Weights of a small image classifier.
Model: arch vit, patch size [4, 4].
Rows from block 4, named by matrix and row number. Rows with one number belong to one attention dimension. Each number is 500 + 50 x the weight over its row's rms, rounded and kept within 0 to 999. All counts start at 0. Numbers have three digits each.
# v: attention value (model.blocks.4.attn.v.weight, 384x384), inputs 0-127
# proj: attention output (model.blocks.4.attn.proj.weight, 384x384, transposed), outputs 0-127
v.234:437493539496462410447474473381552461492609536565558557499446609639554526432552452411508492503470528465454563497537445492564595507507564540564477503526437556571524573492562443481538391591534584493559441405455468505443472513427434502485521458468513472430487548457499562540533454470455538408426509458568480576493483528496508545450413439504502401450388409577551474483369528526501483470553
proj.234:625565546486460518511375564534529554521465445492464461476557408480481422479466462419448579471480460566547470549480514475440413469555462492422433452471484448493510510469455575545464639454463451605458458466560524542530479518529474512497563411485501543474467333444464459483528585551627413537575430491526576420467478477467517506515491519456559511571591416561526523408470527467560460462498
v.235:415503579560453522456578530516442568455455423596435454566613508474522413514517467571488521418452466501529418448507475501527532537613507531553464512465520538503417474592492513440609541459489554426456483539605424517440480453487529487532463500492540506518504540456514502527457563365497570466452491536519569543565393539452558502461458447504522446502515500487488491504421646551434479470488
proj.235:501549457403500511393581441525510504554553555429460498500463387485437517549465518472549512490363475543535528586547520469536425556474438534577545547464485473534469515514546559561491578505529472521512509531573438519567456580459499533524499472462464437353521523572497556528469535603495488532595512538469517508447558541573568452524591534478433605536482497488614463441559469508528523502555
v.236:487526481575562551448393479472471483494608591406430503542521491490589508465527508490509462486575534490490514485566607506428660465577527440484474600551464601475435444504574575464518476523494479474510546487449451529445520395461549493538498573545498482475454461540443610502495567492546517532591529439500559448506484410411472515421549543480532597556540454518498455473474423502496547492434
proj.236:529617439513455460591524500460499531444524453520495522400523624466411473492524505507518484525442378581589465573451527517505409523515498517484535513504589426577432546468523458533496551491562482557501550514457443597506426515429492553489412444524440560540494529417559471487475508422515480458486440570535490531520493510440548444463439458420465433462459511504527501527450479508532437495453
v.237:476498478515485486454423507488513504461444451581423431479503542528568524513531443595485509557536518563443559530455511509596447580519425549430529506446424427518527427470487522526574468450497487479516545543490452561627546509455415511438622408506545338456504580528517464543332625488463520499493442475505485556545509496513511356473527508511515511433450520481532456464523545482441536444519
proj.237:548469548523475487464525542514483428517536488443510383391500416507448449458496514388558512640540434511552501532450495388561510457520464479502440486471474550565425556456558477511425596488495464532566514460452445497446473430574488511509440577450525513519521485537472446447586399545394425425535512504457493511506461567458542491579522498525489529578527446542462478436504427494560460525518
v.238:524512529521486521574488463515580497571412551531552497572471453511482499442561511489553483439528566452540504496543572507459439439492489401459505536409436424489542458530512529456548451417510667504463467553527551438544534495567553526542625498471445475584431548581492537642498555535557494429449622569508527384515466492512483503471497440528482437532578537564507570670444508487558529528488
proj.238:484399447516510452436578432421446498520544331466480489528454559585559513469468469548501560532480462484498520443545545495504505534465555485482509532515614469466548559503481480495430501512578307471500548463375462481530482479450554467525442510572465459538518498484498569402527483528416494465503423434471568562506546533452428463465536482542479472415463516489580619503528520439456494497473
v.239:472549449439475533481459442464453570469415539458503483459480512390531428517445575521527493540468512509466534505458381490469551410537508576549467435453526482446452573523550516489526432462441433464470481570442473489460353475472461499485559473484447549563546473539453543531438574508450500601536429524429603448432551552515561544569483512402512494487527508442510432467607400434397486525464
proj.239:494502425535443532527510510548580529382512464547504445516515496599394527518459487473436518535606438519523432484541608557550531546535540530419569523569450458410446475483574477490458571483477489531497597574531561461520612495469511501405463506478466405518464563447548468485472518515486581466473479519542559581469427454473493471506503549605479473517534539466479505470383522512577522495522
v.240:523522527497446440498472538523487528492497636351447535521474510379466491523489393429477483505616567449490513460516545509512389437462546449516527485459463491449483553513493501542530532518491426483520563517399560446473408473451592493454476472572517518437525619525519537454620455419584568571588481486520449453445473493468475579617393545510559544501413517454498543441561492507383472612556
proj.240:503602478512506576503541438490569482461444423538424553580488428552477501501462493535599511525491535439494441473534542504510526451541443521462501559530653498524492511503518489485485483514505500478488533485558464440496564519539444377592557520550479491491431497528478497535425490558460467446487548475459608517459489438597578530453545592481523546604517489432464477506498475578570475486454
v.241:526464516589419661483518541491474501452463528470407540496511453494386509517588543440536526510438438509562447466532532586490587407435470415458475523459494450527552334493591543605516489449485557482525494560575462447495556520500439502464552527556553573505535472519428550460473528385439472549548508512539541502417449511508498475487601524487434532538588536479404547563531478522520503491508
proj.241:546506467472554430495512434575463532493527512523576515570543446399553493511535528529527539507461527524513518504566517470446451566467455460452543584409535513510518614496479504423444452531516534491494643489453502470540526487579415559494385515438500429507536578553603483470504408542415641472473559568510505531545570525512447564507512353501544534394426542544465527503500488500405473454451
v.242:488503464448508499385494532416520479473490524623579456518427487607510483555494391523528516476542500404467446485482420513590529610509500494513499488544469471466515469507472473494532473557515574532531526487541484598552430497443485480523541558547494476503543546446415511627650361425483422511487559485462514560541512481488450424505474513540480506412540518522506460446489523498494505493486
proj.242:406510497537505520580458430485524542475483474499505534440516483424574407499547522416483489474464562534482467519472414420453547495573503403467503503524511574546614507495459519505510502533464550509459473511512465486491625526533540530480543514506580608515553398508552405474599586518485456474518533500510499487486510480476558490580585534535518522540471515402475499567514446557546466512548
v.243:372476488564467498495494461517418463501516443490602529521440533546441457452542537380526501484444455482627444509525399463483515521480461505451522440491589535531433461510542500464534494390525500514477478554485478616472573459568468522506483482423536482490426468436619484531569442402506462520498533506568469551352486585458579457587517491478461475484610486488482481620493512613534480508509
proj.243:570403544446577557434551565510502473545517614504505499519468571477475419550547466530477556453504457493410487495560523597461559553546502487526523545419573514525513566511417556588546567550472412573529588455568447479600573517488511410514502511612569479479519553467406525480430523534583430513493492472447441509496563483535376571448531436543466547550402478528511489426539529432546549565588
v.244:492558507517453401529526514435554501502470425548500556538401498462535548456560596528463493438458450459456502532526413444541560453499527561566523492506493511547557420378574633478465434522589612470427537495420480481489594558522387522415544516494534468499450471594466491438493425570453511491502495473526519525456533436615463470471565508466546560568615484470490507449418435490499466506566
proj.244:509418539576507524511449540563476522496487496407599539456520517540490530551453392432551523532500474503513525480485627539562477530498517516511442469486513460490518517506474466526496593536519509625527480482495562500500485455623504481494556502516550499594550531545470457546549550486575479503581480507493487508484516546503513504540447568508477445478506571584502550434438545423528515517442
v.245:492459520555519477516480512540524499518512550551469482527489501553605487474441569493593509507395495552478600449514594492562470493508424463461585571494492521464538342515478529442423522497464463492508571554534483479484579471591386469411523513483477477532585478448543454610479572569451437509440402430493584469528551445488498497450488465418592602418476487574549505589483425522542619500535
proj.245:547489478551543516435483526523591486582560460522403552461610496398425458495435455469396519522535503475552501528524484463491591577574503475527437502491555462586463556422456483420510534584584615555469531480395482526492389451446457530582468519507493515519411500512442483497543493447509503536548499500628540569493459587442438532553445497492475469549501464659581509395415491492451453517437
v.246:425428506524516486469409641587471481544462531599489492548448479476572531535471446445473479527518475471510488482451441410481507566485463418592492424408556490573579566445548414526498484471518449456467427464488478500479527513454516554540514453565514475553589483483472487498563440516603541534559453574587434511447542628506434468527561646538539500499484448451472455420526585585567458534457
proj.246:500526499543506487578591467494458510425503553458539508447526486581435476534591522559474476501495459462487528506567525581529411532472460454567555481501448618486490498521501534504525459515468577519545476546480523490521491499460490380545487530586408439433575505550425555520494499497449529529385506512444471459516447369467589568540454477508456522572553443545518435472483481430409464382542
v.247:444487557550376481520610496452516497513460468563510509537571476520451405524474432552476435427374497483566445539517479517548566440504529486534547404522585509438478455393448558482512449532539481561502448473496519489515513498496462396427585447461575571457439503480479441507463523586468482572459471511481508573419462540499419524543556533505464516524453570480550447446535496484500491492565
proj.247:512512586433614560462489515473440527446527542512468540451487534502536530543587449479469570526453494581385485422508402385485508557452575547452539444501445521603535513477565411495454548405442492514579484465463577531435401525528488573491555533483448419497513489520495520552498390472522526486505491507561547490503463526542534552564459484532486531427491499500556496438545539433453569532536
v.248:452453501516480547520544449514394509542581504553544516447610447492531548573456470477480383470480453485565490449518549547574464504505496477426525523540531519447500568501456548553501556417417541533468574478454544458537450456478509573567441478492454366538504458495518394397521496483560491541479463452476477446519519537480465512468493479527485474532627519488476503404445460454432504441498
proj.248:539450479510407535496471504476476401467489499457366511502479452498530436486471550505567502515388543471458565548496477426453540550481556469627441502468431529537503408419494502489484410541586504425455484576529486417449557594513560446502488605471521538541501510441502556528531507470391435480533520564421483505539474467467504576556594579484523460502392469553475514521596491571430538553532
v.249:407494588559436458513566537449524484462484486550461425545507473466504550498479469542498501525447508439441481474473629459475503514510523506510472516528437627560589412547446571342548554497389448501441405448472535580477500462522447509430395523591458469571526611418395440526466500628409464467531550567521563478493459455478415484514553460578496448535590523539470459445483447519439558565403
proj.249:459493544573488552473441546447584484486501495415520531542480574560503442452463455556488448490501517546509557533523436552525438570443475436555410473526552575392651484496515426623503457595547508482509576487490508486521467406541511479524542402463550550554554479541623545523547478557568416429493515507475482468398406534418540482444527531494534529417350497587527539467509467424414446498537
v.250:532567528544506500473530447443523543502481447534467509493525541517516454388556518477514536427468490513425500517493440435476584460505477470489479484543497561505450493546542413446558532457481442482473491478477518530499489504500478543473528575450531381521547486547525512463439541562574417432500501498515481549552519550450501508550466492503481414466472499445543516516541436522571519462518
proj.250:604566532413552526454468498525496469518577479476500504407504448522501497528480435457544543528537546526501509562455459477450487485575441581477512494452488443511482557439585455447425458495444540608555508486516566569487491532517519577568532492432507467496485506486437504568550469558554574544469504570517542480470425612447420434490502444514478526546528414628611466473586524438564566569469
v.251:554456536536454572524488462573390577524457454490421470469553487489538465508547472495545537494459560519611483467461472449582475374408580527514579513581480582470481495533471510552413448441477485487472632471509429470519445477544482481546484496490480497572498482477501527552491452654494508392470509582583488518534606391450471524528519495538576410521445500501468504534568503519456453468558
proj.251:485470440622456450557418550531554593426464491540479462597468507526480519504481478529497438471494486482484521494463533537416476509510533524485558561525402483570491516439497485433493546496457560533528386498465579432455400551518431450522460532532527524525449500501462548495619515451506433547545496528573459454608516627501457548517459512553471466481563469416466513562515454396542434432540
v.252:537536480505613469473473530485551483474544415423523545507533532528481516535512449562440544482433560478524520515547475455524474534509546482525616437485511510554491512507561489623610514450548522517592538510527495409576498561528525522418574443520443559454569565600430514469446571450593392555518609444462377471526481452550494443430434524487579502420571580538469490550566474469546528528533
proj.252:499543588468493428540517552500528611524460464499483487539478463432505537466543432438464544516529472424523490463446496448416590506584532447487486453581492531515546458536398521367553499381435495521420524544480517507459541511564445540537435514402513557417452495493541452531539428522374525452484537454518516552533600443455507487481532527535441477553430464447481488433501526503586488494558
v.253:417458533525479507500461495548529499527521503561537489379444468506532463486552445461503556500516513480610483451563394486494479489476477421509508548591463589553453442414494537486439509474494622517496499495519411649465533484473446457490532577483463542525458473394491445511507396470499509567463522474566579441508486517461559484584512585504518488488503443615510562425389554459599501567452
proj.253:467426425483443458451609448502515489472539496486480545515487510566489424474462511443515427497543491461448496407491571432455507489579465531502427469428486574508583537529480493439511537586522432471440555542509487500503529443494466585454544476461540485533473471463462535472532594473559394456419492436472419460468499513456521538420444479541468549509534531451510402563414494630431414422508
v.254:546562472497523420582532481505453578548503508494630502423438515388420459480497510432530554502566518481397620546389462472514540432478504567511534500535476458465453494503482536491544408448458468517466537501490495516437526419511444463524528470598511530416534509530462545471459584521492544489544479469539490524451518430490468519573545449465448523531454588479512513459594490489461495564510
proj.254:514555516442482532525476480533561464443491450444458492556537536553488599460459531486438580531481451516507440486553466613478486584413554447501538557564553494585573615482511408539503578618449531494551480477452474533485492535532501470438590563447496511629482508510506444531433371479476470474453470443406459555530493501504552476466523493479557435467519508349546509484404461484560490551449
v.255:533527472474447399537599514525537418493528443564573588498478447547490525487567525445485496522487518479453522497515377512456503494423468503516584478591525416536596489415500555494430444529496584503499419479515493461530477510540433485366546460470491466485526523485480395455400480593436469586479499566445532564506444576634447440503625464419536565483574475519495489478459490513522523471553
proj.255:466436611561481588443449487482442569492503507444519493526537542550612497534500445482497581565525529507474423530461591395539576580502520583474522413494500486462521481516451413439499543528519438419513484484483557461572516571523427521587519587440602478456505394514410464431683505448458557455485513470597497479438513486410498503508493383623474497527422497584492511485507568458429440491550
v.256:467485472523439470446516476449535490474638456474452510489492511514481539511494558546560501454536497410483485521489540454444505510512482472388535475454526492498469413485449444472426459587500529469534484436543540462484482527486528471610573533569491520582534505482532583570468532576518515519542488391371489618449453609591531578465488522472598500422492546482493386479452523500464403590570
proj.256:474561484520442421526461398534586429500426536449547496604409560484508465420476514459510481493514478483497522521478466536497490449575521538539583553462526420435378492566479534529517517356453551552419466501366482507566527511560515498490572541458472439452512510567496375467485486489480467478539505612506457425433514352504517473559517561507394562445444562557465552616612500474559464398552
v.257:454502554460513510574516399510412462539499447434493556569422543475471503491518495551517469574595483530477431533402496441462472430502515525516522544548546609465534566538588575498427546521611436513484574483504553566481463445509505544612516419518527521436518522493592514532409633631392546558567475460487546428435333580502535510572468542533491489519493592464486488485449421539484420576448
proj.257:472527429558399392493426543554511533559450505516498466486510473540585443464463524430527481447527493454421555428508538460503550488511465428486504521571479480470459464459515435504454506499493578541466561481415541435500601510551546447441425547582450559530492387539385472553571390457575577472458494480461452601490610525477545457494512561439548504346469540572474522478545490606476477562545
v.258:544520460536529447553469494440512470573539517505418513557421494494457484383442441518451546479434477568459516450489481434425496420509510510577456559399566459551498528413449514522478530459520489517482497520545533452558484570522426580537616568540506515565441628475462467491558528446527525488505486586445532496511433437422447501548518506493438520515541572493479566535563422441445447489495
proj.258:520459548373446578443500553470395528514573424504493480457511462599474470553506417397463525497504482474549603536515472534516504502453516492379553514586447584472572440471577546408498404541526590537546523551424512564457454535440522524373425582471513452480572419480529552531509470558452449438446505497559612518511514471402560531454502577518451407498448456517553470456418435479580446573532